config.yaml
encoder_arch: "vit"
model: "image captioner"
dataset: "simulated grey scan slices of phantoms with and without marks"
train_examples: 122500
image_size: 40
crop_scale_min: 1
horizontal_flip: false
cutout: 0.4
tokenizer: "word"
vocab_size: 25
encoder_norm: "layernorm"
encoder_norm_position: "pre"
encoder_activation: "geglu"
encoder_head_dim: 48
encoder_fused_qkv: false
encoder_bias: "all"
encoder_qk_norm: false
encoder_layer_scale_init: 0.1
encoder_parallel_block: true
encoder_inner_norm: false
encoder_moe: "top_k"
encoder_num_experts: 8
encoder_moe_every: 1
encoder_expert_mlp_ratio: 0.5
encoder_experts_per_token: 1
encoder_shared_expert: true
encoder_patch_size: [4, 4]
encoder_conv_stem: false
encoder_layers: 6
encoder_width: 192
encoder_positions: "learned"
fusion: "cross_attention"
decoder_width: 256
decoder_layers: 8
decoder_norm: "rmsnorm"
decoder_norm_position: "pre"
decoder_activation: "swiglu"
decoder_mlp_ratio: 2
decoder_head_dim: 32
decoder_fused_qkv: true
decoder_bias: "none"
decoder_qk_norm: true
decoder_layer_scale_init: 0.1
decoder_parallel_block: false
decoder_inner_norm: false
decoder_positions: "sincos"
decoder_cross_attention_every: 1
decoder_tie_embeddings: false
residual_init: "none"
optimizer: "muon"
muon_scale: "original"
lr: 0.023
momentum: 0.95
nesterov: true
orthogonalizer: "newton_schulz_5"
adamw_lr_other_params: 0.0022
grad_clip: 5.0
gradient_noise: 0.1
steps: 14000
batch_size: 256
epochs: 29.3
lr_schedule: "cosine_restarts"
final_lr_fraction: 0.1
warmup_steps: 1400
weight_decay: 0.005
adamw_weight_decay_other_params: 0.05
Rows from block 3 of the image encoder, named by matrix and row number. Rows with one number belong to one attention dimension. Each number is 128 + 24 x the weight over its row's rms, rounded and kept within 0 to 255. All counts start at 0. Numbers have three digits each. After the name is the row's rms in percent of the matrix's.
# v: attention value (encoder.blocks.3.attn.v.weight, 192x192), inputs 0-95
# proj: attention output (encoder.blocks.3.attn.proj.weight, 192x192, transposed), outputs 0-95
v.9 097:171075125166150105076109150122147102112150114075157134117157131141124080075103113127136133110108141088129121156142125122133122131145115077095119151137067115154117153139109101129130093128126122083119116082127156124126113132103124153122115169083158125123083128149123117132142154130116123136
proj.9 092:114100132145117157157157144094124160123140131154119104096099084081132137106093125134132092120105087168080125109149153132164127121122165132152120154142105125140157139088118155109120099125114151152054140117116124110156162164159116118108135080106148162157094091138076109136112115143156149142
v.10 097:098107085153084126145085151104141185157155122141102102144077134131092108137080111129139114135107126102118126119136122112083135165131131116132091161145145162128140123140137137126151103114122146092108103153097126118111168115166159139130166138116100136082089177087120125125175081137122118143
proj.10 100:096146119110141160139145108116107148126131172111148160186124167154147105121108150123152120135077077085059088129136133150123161117130117148088163177121106168159103120119122122124125132141092124204126161116141134119114100141134124095103130122092128144136125141109128125125129116160129133103
v.11 093:129125140118085125141109077160111118120119118141147119103086158127134106119095122157141119101174100103138145139117125153083080111142154150162105124116146154129130143141123127100101126144137153131119141114097119107109127118104139153108123153142109079141074134118182126127131143161110141096
proj.11 092:164166101152157154105128156124135146107118140127149163129146129136100117086167130142150082125156104156101120112104144159160122123116121115162140129101138116140127113101143116118101153131136125153151089130096161132137142141150125089143135134122173088061142132111120126092136124138116161114
v.12 108:140114114136197126138131095140104129110056139157191105122146138145146124093124106112146129163104148106139115127082110150109102100153123137127099076110118096084124162154108153128119116126153112124116127113151138121108108138178120097122104136104161132198171152199107100137129133144163138108
proj.12 095:159132126121101134123147138159095150107107108095148122131142143159137113105116117113175134141108110106094130128131158123126168103087151144137119124121096132115097087133134169164134121138076133173172112106134135140113121140152124182117109123120138169114145111105157137075183120101143103100
v.13 094:116149067094158141078147153138105151112143106133097122136122102159155142125140144159154080120171106120134133112096124118147114119104134109080160120123118125150136185154130167111130079150130086127119090133145107137153142131102148099152176143127150129101135174109141094156142153093147160109
proj.13 103:141127135129136122115161090165131093096120146134128129184130149088186120119163105158122146137168139104090129168148167149129132128141132096118113117122106158131169072135147089097102144136141098132108108139139108164115143110109087153144136117140117109121111148101099119080129146121115131130
v.14 108:130113121134149135097111107139085128152138143124143127121192115128087130145121144143137149108116157108135126110180087097085131147112161164122125136115104116146117150132116125134124158098113099164173110118150118130102136129139137150115112145126126120144133138085121135128130099138151123115
proj.14 100:126119125134143108079158141126099107069121131115170148108150170130145118161120134119114149140129134159123100125098180117109121161131150063122121111105135119159146126141084123108117140141159145171083120162137105090079128134138105145129102155116148127096108128137087114122138130101101106128
v.15 095:154113143134128101125100138103136131113095123075130164133140125107133161107113139140144127111142138139150185106179122127115153139084153128161135095100171138126152111076103117105132112160120099136126127129112146113140134103140100096146082099123169157148133106123132127136153122116089115137
proj.15 098:154114115138108146119135135104159127138152114101108141109164105097149131112120082124140173138162120106126142144128104137115121134138125147112138147119187153155083167099136110160132120100134132115101150145122108128174117124156184092087161153118117131126103156139125129127182117133158151122
v.16 087:104125139118166106123137145095090150128151138126116100139085123131132148113123113159108157156127141126154127118165121122131163135106118165092116114129126143089128132087140138147099106127108118112115131099136155134085137136143135102146155157135154153126177133124114136132121142113118128076
proj.16 091:146085159118143135128093113134126091099143081119133079104143099142090117117133104108109099127123141117143125152132145132123113134136128128155153136105151131134102148144087152113112087115146116137144136131128140145148127141078135140130134174131135101153097114124133100163102145150122127100
v.17 093:081140096174100147108145100110134138120109126067129073130154098129131116107163130076128128104113084120139106104145133156137128125085164108133068156100159149124142103136153120113118130154168153141118104129113132159167129150138109133105144135099128134140143114107128099101148118113099135145
proj.17 094:110123102149131117083136150112113104075059131150111112097167157145130151086154107127120101164135119121173124101138112097136129189164116135109176116134108107139117170106154134138156174122162121111143122145161093081170139131108120124086147155154140131114126143110150152123139156124134120134
v.18 098:147114137157119155116124152118081097123171094123124136138118126108117122130113088144118158113102179106136122103119113110127124144091108148118166108129115111124134092168066125123124103111127083077089197110093136116169096090097131103133148117090129114094142120136091142148134098129134129140
proj.18 094:109120142158166143123076107133137127140156121132151089109172141184109134126113145128132131074117139105157107119150128179108139112138117158165137143084121137174143189149123119108143099090105101118129097179138138116124124116109160098157139112148150092097132092137153137175140128089140107129
v.19 095:191148087134153138115143157176094126107151116113110136136100158124123153086152124151133117142124111086193092130131126112138122107149101125130119130135125114120121124131061086155129126130137117126080166131119145132093124164134132127128123125128108121100096118117128149152095127072114106179
proj.19 097:160136124156121136134111143131141101142129099153113118137119143140126139104110139154092149126142159115110141099126149146130151093143139097125165127149155116134104130152121115159112112163126078167139158147135119120155130155138111154102127148107152123130184091141102124171108105135135102125
v.20 094:151144107109152073135115121149135116156140175133179154105158143102099139084156164124133131119086137097162139105148118143156096098129143129154124171096147122117139152131146126120106144113125120171139133141160115147149134106123171167140102113097078115120138129084119118166128144134098125106
proj.20 092:108132150144133129107079131173136165135193124143123138102152088109135136073171132103137148172134114122063126153135145152116145089114111119116172139141138123117088154112152121113102145143102142163140091138137142108133116136129150160131124120141144167099144124153157113124146134135108118146
v.21 098:162104127171191123056147113120167089163159169128133100135173154097129115128111091119132146112154124126138119140139115135112115129090099124161123123094137106122173147113117115131109117117170136151116164089120170140118141105128090100109121120107171164138147126165100110146109143097108149189
proj.21 095:154162124135104145140094178143164131149113127108102098129097129121164116148137135112112096131139159140119175088131145156097158139145148152131137158166105106140123136146120147151150150164125133130128115125102119129108107123124151150139140105144127101126138142136112128115072135120145089166
v.22 096:161134120113150129124132131115130166090095128096130169123125103131152078124098080117111133147190194164092069141117134104123106121177177146137161132093132123138124120119148101122108106091116149140175105141165105132150134136103124140131168114196105138111104164112132140131126166149138095103
proj.22 100:113115107143155106155132150142122160151133146118132174143122114133112126118169141124091186116145130136116156164142167124152134138163127114167136136083130138149117154112089126110073140166113135120146149131072148109155123108206166135144105141088121135141121138166109145105134113109110114108
v.23 100:130153056155143151103127152179143143138138171166123122116112119154113140145128113137133112094092148134120137097109143151104104130092134180113119135168124157171158141134099139129143129108098149151132174139168141099157120068134122121151124098116132070115163113127106116131125115097100194120
proj.23 090:118155139093101114163095153128119131101117164121111111121140112172086079121139155141138096193120116136152111155137150125159151159122139195105098140138139160125105121121146128107148117141122114138111130122134127107123133145149089140141102155140069142153106157124102116129185107104153127103
v.24 096:108121134140132142078157154166136151116131129139117195155135134074098119130178115141110103126144120151144129149145131115083172120133120119142127108126112151111116145111131159140099140084141101123119144133092090097141128142179172124154080140099128157134135162114094114108121134101118135142
proj.24 097:154120144144121102145138178155115110109119154097184123125117147160181138147109100144080155140110202125121124135097137141127100154115150075116076152135119120140138111131188149076150144085110136094116133142154178129120154137109125133141141149127105127117152120140151133146144171121095110123
v.25 096:075125144123160104145111175170117110068159101091111142121097105113090131140120125138094138092143129120118160163137103097135109154115140096121174096137145139098140129120095135103130136123120158093119071117126139164126148158142140153156120135113108127116091127200137112135138109119122102112
proj.25 099:168136096123122192107067094152127123122136105116116144146133123122108173057134129120139130115100145160135131116104163128106141118118122134106119149107134122114122103154157129123163132128102155123109122081108124130130160143090106121096071119162132147097158134153059105134144138134128141107
v.26 094:164074197107140085178139141136136124142130195150162154084162133110153133157154130164093123062113145112119112151133106094115140133159138121129120134155152122138081118132106146125114140153110129131117111152096146133095142114109128085121108096105134101075130125179120151131144107117107123145
proj.26 100:157148110102128108137135123156114186121102127100132122126120133084139135166141137119141140097131148108098091126145136118116118160134136131135136152144120092141147151141141124142183116128110115143114117083101152105169092157112159111113093126083167143127142120120147171149161113114133150104
v.27 099:127091162116126127149111157182157128178094159124151124135118100096089134170121150121094086108159142164173148148192112140110099153080113118117156138101140161133098141098128134140132123132134148076092106099132111140119134117166126116143141117121107126104149120123109106146179109100129143091
proj.27 096:115108117159136106135118089131157161148146112116159109103140078138128190109142111128120131120120136125134132112081146102088141135140093132082136133154130146142153111149176102113151155124097157127162102141115141118118144102099113071125078143083129124134150144107144096123105085113120150147
v.28 094:099123104121142113120129113136148172098165151168130098145136121175108086133133115128109105124132145173156117135136156116144134096132112171065118106116117109139147106138117126121123142145122095131106157137139141082126168141102108125110069093152098148150132142134124157060155151153093156118
proj.28 085:120125091109119097121136110115145093131108102104094116099118106121146161123144147157120145150127122120135184130130114111099132098125133140135103168158121140137140129140192162098115102099138158092075140147130128113142087117150144114118156123108140105125138149135118120102180104143110135141
v.29 097:133121151150120105093152113146061113122113110140091164097118074079127145126100113148161099091144133151146099131147107110142162132131117099142087079145128115139160115105132089066088145148127131107120116138108168070114150146132145100121085163110115141107129115148111120111153149128111119153
proj.29 088:153105170140120101145142104113137117130132126133080085117126134155146143112097154141097059132119112127097149082140113154114132135125093139121161115134102165149123130131134188121099161075100123077103081151121074064121125093150100106160158109114121151155099110129126105110104120146134156116
v.30 098:160151159147168136172102138130106112091085127129113137150125135166143125165069113115100186092117123125131113146129128141126127123113137173099094128151120170129117135117114151091106093096088147076091100105136148132148136097129157111136154099113142139127133137142151132125156070112095114148
proj.30 102:131113113112098160154121115161152166110148107148089108122154126112079125099112130133173070134153120115130152119119096118099148126117116123113132130137124154167153122112165154148145106146109116120056155081140114106161164153128106060120132120136128188093150157118116152096144097127178138113
v.31 098:155101098133174159133148120119146092120104128127098173139131112097144132147146117167147158177118132149147104132155105153125135111170127137112102132163106132152137134156128098108157116134147159105066160134118134154144152091124128132133110104155125153110144133097132075139119110100126101069
proj.31 101:139104126144129129130141133119139126153126109125117140109116188151126091167097140090115111100142156127142167154122150115138130114109098128132150119127108095105123163115188130128123153090151169152098163143127122161083066125118125121144147123118111110132117156101147129138121140123146113101
v.32 101:130135125156116168118107130145140136108118117115119110111150120144179161109174120140118143087082112089164139098108137140101085140116098149145116134077110125151122154138161111124124142132110111133165150089143117098123126127116122083133121131134118122173174140120122125140158145125142063159
proj.32 099:117128134115104110141129121103152170103113113182138175148120165127111119108127141139135142111170142135146132107150147123172126117171116128139104175120148143123117116166106130129133117128145123097093122168141144100115087128114171219121135090121140127110112139111156131108132113129107141174
v.33 094:159113108167175143144136131122146133108153116148085139125149118130120144118139101139133113115147161140124127126169135144133141137168155121101130172133134119121124123122086129107163181073164136122132159136169084114140142131108155121141146142136124124103059101110091143107140127104137129141
proj.33 108:166161180113136158143160135105097146142153125156122146099090123104102141144125117126101126107136159141148150103106112169104140130139099095127087121151133133138135111130116088121171163159149101156148139109140179112114101160151127140125166123093098151156151143138138157109137132120092148192
v.34 104:130126105141117090118168124118117124132105085092146147150157176136124130142178116101108116158128088141124129086134094124129097107147101103136135120106124141138117151110084139165147123173102170127086150168125100122112168122113084092185134140121153080120124103111124095108090105179105111092
proj.34 099:104124174122161121107181116166186117123135147160128172109149091101198121092101143127152116134167143141134171121117150127155154145115087170136104135135124111130107129147129102171133116123142126136136140100131136123155148143168126145091153180175092144103103153135141153130145119138157135101
v.35 099:147129122153095087103147075129065114124176168123120111099143121149167178120120138110153126135125108119151124139136147181166110134132168178156100135178146129143149120147095090102108109143126146126123101143085155115144118134113139153174102095158146148163178128110142106129096145159152152138
proj.35 098:112139152121116146146127128140166113130143114121121146162140097151079126120109086122128143142146140135092123136095111082129144100116105149109136164131124114132112141167114175137112123122137160102149147128166097145126107146120144066126116140119090171172111115120111053166128142106150128126
v.36 096:114120115105090141143102167170130096141116066108157159134122145091107129141141085089139121114133099117104060116089147145142132109093125161146102210122153172135126167100089155147120137119146074122088101155127146077136117149082106124092125143134126092122125133142121152123106193130118121122
proj.36 091:130152124149139106185099143110148105128127147165146092131116107093145147076142149112126155139134088152149123077137113191117150108150158131141145079157159125127147109102104113087133116122074126123123119119148118179117117119128136115092147087108098097130159136120150107135152111115122113108
v.37 099:136172114137126099127103121127145119090149135135103140102133110149121139126138148134132095131093144157149158119131103160169103128133136131147124130149072108126110113148141120128135107179123105114184126140139116151123140128074096137115069131148116093113160125155186138071153075187136116140
proj.37 103:119136130096164163131104158165098136114088147130116184129151119109140095143120126177131135135120146145113129127131138092132146130143126082127144159102153112133106099074144140111146139057140144108133093154152169087122126135167130109097155131097115129101106185134197105128145159109138105135
v.38 100:147154150144114161140120124126129142148150114155099150122142106136068143103150074111141103132136114110117164118131162076157124124084142108113120093144137108110114063070113180149109160112097172156120114113121091151078156099158152140159155143114145113159112110108138106099126144127125119163
proj.38 097:113117114174144134116117108152109081124120135106149090182156151113115104096143134133115158154127160148159121103113113139096105112097201114127118074120138133140148176172127133110114126113157136077152160092116144120093145137148140081151109090106087133090128152110133121140114136115126147146
v.39 101:133127132156165127147158149153146171108154072146092109116106146143124142158111148077117127153119111167155131171069135167141090146152158125101147116134156145144140099074132127121135169097128101148122132111112149114118124063148113149084101154170098128111144126106153122119152137134105128137
proj.39 098:113145144170127160102110147162116126134086129117113096131136104114170168102134129143143167127139119120137118147106151137170102091120160108120149106184117093138141153100127148068148160115169112145135144131123137138122094131072117145138110111109157187137101146136168153119140118157137081136
v.40 099:146122153115076107153153125111176130131137112093140143127161136112150071095155096112118164121164141141159151156155142112091135142141100154145147162151161130122126107127145146141144130127121127121117111079088171139122105153148102161122169132090146132141161089106121157100152126186145144135
proj.40 101:163124119165153165138143073119121126113115152130142133148111106142148126052115145138154123133133120125089128158095144125124158099118155066133154109111082164122132134114138141157184127138083109163151109133110136124111122135111106050098136128089161174148099132152153138115158088124123114140
v.41 100:138124109103098088084122166149138111093135092139138096119122143146162093110152047081142150137123136146136187125129128122136133137107108158104143123113162176177078148136118160092163171117109120102105139100110070130127083112114135100142094131120149122105139133125135098118141118176118107168
proj.41 100:146158127145170140116117120173159126137107131130107148079124131089165155108118129157142104127145096146117131128140124118120137141114095072132079091125132160104166145174159116083081130142151142162130144121142124136182127156122101127101171118122107137157146208145145119145108141110168096141
v.42 104:112125140135159091124147092174110122140114132138115151096133163167127165176157131139095143154120139162127114147079141155112125133181106150122131117154132111140118144087113111098125128135110132156151151108177106161108074122125045169191094130161136128155088128128107119125126147144107153137
proj.42 100:165130116140069153109153130155090115136118115148116145118122159108143149143082088152077150083148134144103115160153149063168152113127161150146073096130121124162143136090136088194108108141184117074127115139107116115090082111140143109139121110158110152118117116135082093129143138119119091170
v.43 102:163113142110160147110131133099127095144147141141138116116161138137106134161125103115101096114099093123163093096145124084125125157176089095142141151124093092103174130103109145158138132138138102101141123121142098162156133119126107130144124137115184123145110161133105106116170156180125148097
proj.43 100:125105132146148153118124179133157109100160128120087143137185123131090115117133121158170115154117157162128106155083141175127130108163102146125096103153136118118088102155108098122128094144100095174147168096104168155143110095084148146148132099135161122161116137128133101121166119117113158128
v.44 101:135148139151118148115121148149164119145118113105171156120137111153121146083115139140138101131114153120134147166138153143134167134144119096112125122147151076118156112140119140102103087085147103107107130140142133129126138133104125173105166108108065118184146123125114142104169085141163113111
proj.44 097:146119104116127150112129105131108125151152138120118191093141124136131104165111100147155129125076108122115104134150110103126132104146143122130135125108113138157101119148086158132144092103134145078132104148077104149127153137114129106129122122124120127106133102137112182107164112108108124093
v.45 102:124125110138162078092127133092140096142122115119140126143140132085096136138117130115145114151115128128090088083120105108120113124117159147121148147111123117136089120113144099114108092174130154141094136106133126166137160122144074184131128118124104127131154134134115181146124109149190140144
proj.45 100:125148124118090157131127140128131108149114134132205076121088145148135097155102124124130154176173127129060125067138143192091153126128130128111151114165106156168166141106065097149082148139166146130118138082095141122132158159151133104083125116138122140157108149147112132151172156114135100135
v.46 087:135114102145183109126126123140127126094157112162128127141182125133111115130118128082171122144111141143130127131156109156104084143113137128087143133128154089129120133117150144087101090135119120094071175101140117142141132166103122119120126090149121145162153133156146140164089159059124121123
proj.46 102:156122159170113170099144096109108147081100140136165125131116098115158094141149126156109071096128109148162121155107116181145134108163112153125136116155106133132111158134142117158119111112128134138131138131108122143113114138172124137105085156146119153123133118134166121167116166129130110134
v.47 092:107132151149166138113094116169115111158118113115160148148177129124122152149107202149130100085135136167120116133153132120136145164121091146094121110149137108134096093122187074116116132143133093159101145131102078091152137115120145158139100132073126134073126147130120146147091132133117115103
proj.47 097:140130131143116102079133111120156132098136148096128095118176104138119122158149125071113107117096116139114108129139131139135129113137165109145159110093138138110076155118086118147140148146144129086117150100153163118139125176101128163141129140126118138134162179127121114096120155130121105089
v.48 105:121109109116089124127188119131117136135139120079088100131158145119101139168143142131123127144147154131152109095140128111112097128139135141117115150093123123170115149139123147127137137139163140136085162154138100132109096116150109102120155116126108159129171123163117118090146131142094114129
proj.48 103:135096145124121110116092146153136138141131094148145089117117141112145173133133110086098108121104105125128098102168127073150111135139118111147094084160119130122113098118104093092133129112121105151136108080124114133166119127183133133145105123122148132123159129173112160180137122086177175111
v.49 102:117147092126124152159156131133155142140103190108164135118110106128110091092132142179105092133103131082138131136125132104123161103107119097132127160125139145149149135124122089128078122116142116139089086129139141120135150117122125074167136133177057120141142128103136121125096136147109103145
proj.49 102:100140111160153149166091163128101095173143104134078117154147094129112096112143178103084132122121118169136070147119169127174129154132088125095115087145100106099159153103099123107151165156110148126105130103104103137136139125102171160092093105119133114122097132132145168145154185108128113120
v.50 098:130158106121165133149140091117184165144054072156122112111123129161130104104184143114135103137122103146160155119111135135124130160123088131134107076106131153100102124120128150143149084140129160151126127113119174150140133081120101100137110171174129147082116120115128140111117132106112137142
proj.50 103:132104083103135124127135124106140147080094155126177129110123149135156152135097141147127122115123117125120105104154105157120138139145189106137122144100107131151094149140126146140133125112184116136123131103112084126154182162146136135112068139102113123093082108103170126162142115147164114171
v.51 097:127152125119154151108131137131143146166143137144103134121118113109127130112147116126149137134121141163113152143141115101144128148111184151098192152129118143129154107151146113148087117102145162152188166141177127127152122114125122120127101129092124157134115089136117152159111135089160109147
proj.51 095:130153160159138166118163138150157104173145173105122113163139124139130134117128125171126117164121118114080088121167139123123142111125141121130079096136123143117118165140143130125165140157122177120138173141146116130127169086072111135103138123228118140116151178144116116109115168146131109116
v.52 101:074118137122107138159120094154102121108123151075161109130090154135094114103113126168165154101111143113121150157118142089137156134125170128138131142108088135123133112121131172147082116176130154151129121138092118146104113155133130111151130100147150137135151122132148162135115109100117144126
proj.52 101:108132153178130136086155137159137131107100112149138132155144093119125176130128121145080123130082161077100104108159140092131131116115159138085136151128127094153116168116184121089170155124099121137118135159135139113136143125147092130113160156080084205138136128122103086091140140133136092158
v.53 099:130156127132108117109137122154094086137150139086089109127130142120133102114156116117140115153149154141124140120151130071089133141139108168115139176155132117128092151168098124125148134161111123081110094097099095138113118129105124152140157123120120129147165100127142129108099106117146156179
proj.53 106:163122145111116097145143117141134133153229098145133121131122111122132148113153108122151129165108077135137140142128169157154071083153140093137102078126115147140171116079131091083139079131126130137160163092130139151156136122164132131142097109130166103095105151140129153162132146133128168127
v.54 094:141141112100166135121130151139115130097149156139098115095142146107157109092151132084083106114150135150196113141143119127139136140091103150108132163097100130112147107121104123167084159089132125133128104163136120108079094114131132172083099148140118131114118148124106108111125093146135123133
proj.54 094:131150165153112103118179134128163106104085079146173135144084141126143091108127152135145137139188190155118139147126153173153124121116121136082144126123088149146126116168091139114154098125107125147114121109101136109098142107124123108161162128137195113171133124134146107167142145109146135127
v.55 106:127116144167147151111146100157108145118135112167125131096113140104126137163105067124124128107120111129129126111190132125099147164101149142135129147148126134146116112127154106146147097121122142112176145119151097109142109127166128139178102106120113154125123172120161127191118138137141118167
proj.55 104:121123132177141128110130136110181096125164137155136096146125131139181109139125116156150142146132128153112153137124153150112121171128108123113154147117116099104118132126104109136101159108077105146136122136141151119106099158092081131076116155097154089115174100173161083136076147149090137144
v.56 097:139117114155098131128125168162127148133121084148131134088114094157099130070081094120130138123095110135171136106118129096133128200143137153155148127153081116118123184136109127146101092116102118109133136120122146135157145148133152086116114140144096097124114078086110138155139149167162094109
proj.56 102:105155106107098138109133106124144088144068108120178101154077146176131129128133093099150154121114136105168110144174125131147132168164110122084109102114110092145136115145121139109132114110106127120105141121089090122120142112149094126121132131151104131172105100132128098101169110119144093113
v.57 119:147115117122136090079133085124116101112101090157098157167137103106135126128149129134127192141100141091154139162157128127132127123102093170109133139146152143102103075093100104115155143098094125111150137126100124159146129138111130129128116154156148106134137133135135117118129077113140118110
proj.57 110:132102124163124147167118133107120113141116149141107132085146158108073162097135160113108107128095136152133108151102152127072079123128141140140120149133121109154149162115119108131137113124125137132150125144127128147145141111111133107125121134126119131103125120129145092090140140172132150099
v.58 106:101166136105135092097112106115141129120174120178181155101126164137144094102103141093123120145148059136133135114074150145161087127145108102095142136117097154128118103108149095125145136100173136104153117109140122143187101177152175133141136088158120098118121117075110136119128085163125132159
proj.58 107:134108124117126132115134132106075143134124115083080135176113126118135145146141139119129086156170128197113107062115079180134156088113184136120152171113145114161135117118084139120122128124114127133112140122112143115118120153121151130124138140120144133172159144122101120151142175111146143116
v.59 108:147154113098074096140112164118111135117067197101110133127116135148138131142131138165106125110134102129153107128099182156128094106141120106150109122136137114095114092117104121152145111113139114135167091166122082125138166165141129136153126141115123099109124148098142111133182121143136131152
proj.59 100:186121143111130136111138117148106122139080114098115148095120147072151160161087110108126172141113142077137160133170118126147165108110132094092114131115156125132136150096156137119064105125118095103120134124144196109132163097153167101137127100137111134121093129125120112113106159143129132100
v.60 109:148091140125109096143179121157102118102193162142142133127149131165094118125167125145114112162116121119135144108092127152131135182102143163104120120116129066099123169130119112096103128124131123159093106169083141110136159095130150123128147152164142138086123068112105124124141103142129100127
proj.60 096:158122121150108085125130132140121094148151084093103110144074170087120160146138124114138138112131154149145126133135119149160089131115166126120112132143151107119135107184140147139102120123129150132105113121155096178170111108121123126079115113104079090127122122126098131143122083143146130105
v.61 097:136139115159121165104097115114152095098156133166131075100164118154112093122120163134141115107133140082152104116136105120186113136182129122140136110130110128106122117178126164119118099108112149108134127106122166128111101112114111173172104113168126109120125124076152119138124117190094107158
proj.61 106:139100131141128132116096115160124154110151115129116175081145106137146164090118088098140136097164153186146118144126143110112135144116156121091146140100107198113188131183127117141140137146125104176178084135133095126112100144152156071117118117097147112118129117132129145136133138121151139139
v.62 112:118133124126125143135113115099110115155122145124104193167097133142122187136121162137139108185144157150125166125124122073116138155115104101134140148128130125167104126108075132120134071124169124105165186180135109097149108131122111137142128123120132138153159127129151125101121149092136130121
proj.62 101:162119094077097150141148068145109123127126137138140095101151112169135153168164116136098170148166125130109126124112162100088084104153146112118140145137147145125144100108176090141160151078134141141121118167132147150111153135154108097126151140125137088138117137131138156161142141168070133142
v.63 097:143105121114120110130115115127115117132121130098103104137129098123102141164109087166124136133139140102079131156166155099167121086102093105155171105119155148097118086136130153138168115129146134145138114126143109139137100096117077127070148107176166128157127107143133096097116146151158148111
proj.63 094:137084130091136134136137122161134145123118149136171133164123159107081104068108105149121134135104129115089127087107125120110106167144134111121124110156129134129151166113125135128091129125194111065110144135084110126087121085109139132153106140106138133117151126116152118144095111121091132123
v.64 093:149139088096137118169087179142145141143146113138101134144144097138109141096160130178102137159074115116140150115126130121086145138140138114155088144144164134165106139091142117111120103118142123105108101122154105155135129141135150101095123116174091157140120116112142119139139138113128138104
proj.64 098:139136093101132127158107141136129139119165124113145117113147102141117116145142126143140148129123123138116167100163152124159097119136127094114137111083081139103152118139165164182167123138118088107155156126134117113115134156129149156115135157150173144115140137119116106135125122154091138146
v.65 106:165083164104137109118115102207113100098067120127123107144155137153112137118083122124164116098150143098087138116149134108086140127154147117120128140137121134159114114138151142127180166114109125102157121133077040148126113122142128160117137107098170131129138124115155080146128147134109133137
proj.65 100:135123144098123126151107110168116146139085156178113135122152123129152077130157136127138166072121106147112092158106151114123078156102109101153109103170161165158126175116110139137130107153132162164108097106153159135137104127120087103114153143110144115139144072136113130092162101127129133111
v.66 112:078145131106124127114115163159151093131125142112099132132083128159116089150139116133121180127144129125145142114134118123146166115140161086115115108151146139109114048106084107118142125115143136148111084071175122149168158156114111120111123128111136140124142180120130116091136127111161107112
proj.66 101:099130142164156154152108124164133151129137156147144133110121162120144128135116127079132089156137140100149119107107169114137096151118108146159166108100111123154071180138111170153113140115141109173120139139132176104146103115127122113135122143123107139099125137153126116156166137169069186119
v.67 105:150128108116160170113159152139146140134114153120140115156105122111138122136153135117127125123141107154163098142122120086111166143140089092137142099154126145133135109130109168120108155139111123137130126100138144120141118162105135152141147131144107119127096071096136121146069139160157157134
proj.67 098:141120139144119077137144131125127116106159089146129113070213106150148170087114163152145096119110107158070115160170120139146135125124150161098150117124115131149145121118131128092114128142077152140155143130140120144162153120136111106095139118145103106154150120147129183166114122138109113140
v.68 100:170176180137091130112136120065094150133093160121122145082149107127108153074125132126124112122154155115123084153152139109136136118147150147119157113105119120122121115122094108125113120123128152119097138100077123154117122142145125175149162111099069142186098170122132119134128133175151111102
proj.68 093:112110097128143078147070105152145135156080067143131129146100117102118110154104131160114136140134124174067124124125106106121100133162140135149127152134105148145135102122127135145140123145120162150111123171150114116067101127130121086134074161152096096142158145083150151117108121123125136120
v.69 112:120141134139185098122079159129109153148133099117118131157128115118093149111142126167109091142124113157141115155144117127136129144129117134127108116113156136122119119138124067113090127136125170113143106121134108130151135141156185107150085142103143139139099103108109143093144150102129115130
proj.69 104:124107125122124135110115153125076113104115122175168117117144166136109143146095153130140154129116147126105107061110137139108109129166110147076153098094109182123096140130107166140137145139121132151128111145144153118122106155141067131096120137148123152090203111098154117115104104169101159119
v.70 097:114110126143136120155149152195163130087132135135149152111116104129133119097147158111119189132136140128121124149123130121179129157138097178155082111115093129136076126186101107134133092147128090132129192132141147137153098162115116167150131160164132121092153155140125108150144110135152117102
proj.70 111:121129111105156109169127095083094113139146134107103104132138104139142098127128122107113108161082143076152139141133117159110110108127109078144153076151125076126146136191114123123141141073148162135078180143121123097135111120131119087126127142140142151137134142160131120162128148139102164125
v.71 099:120101118129090141161125081111102129126146124146169158098148093133110131160114124143124110137137162126092069121133108112095191101146096140144154125127110111128135126149094122133160139147183103122101102151135130111125083102110150200142157155168104102127112137140136123154147168118125122152
proj.71 098:125154096116154121097196155100122121092079114109093153138113124123135133076159125113136158149148131151132154087100135164080095165135137150119113144122133126137110171149166146095138126086128107118121094127110104106167188134094117095093100113128157136185108117123108132162113129169130144136
v.72 092:098143127148108138105143105087114112096120098155147127124168100143148103142097092156113127154121132152099140159123103112092144147129180081162140109144142130112105109148141124154133115106103152137155130118116134135128159070105105171153139126109122158141123121164117156108088170135135129150
proj.72 106:142123158138125132110102139114156120126131128140093126148066141106117150104116139132122132161160131148120113134098114169107120125120160149105129162174178172101135132114153100088155164162150138118122169157143112080108126120100149078144115176162116117148154111104108149103121113130103161092
v.73 101:176158081134128140135140163109154077120110136105130104065122118107189146141182134127108107104120120160143105091166149108149155120138103137131125195133157158102139101151139129135148110134124136156118175145113174129090131099156146122133118125100127155101147142118112140146139112181130165144
proj.73 105:091094153149131125115126141103114129152099102136114126120128145126118168105139113143086150109095167176111120078105118107128118118124149068139136131063140102083119118115097128108120134135129094133088115076160092115151152164129152124126124148173061122133127141118121151146108130114139088144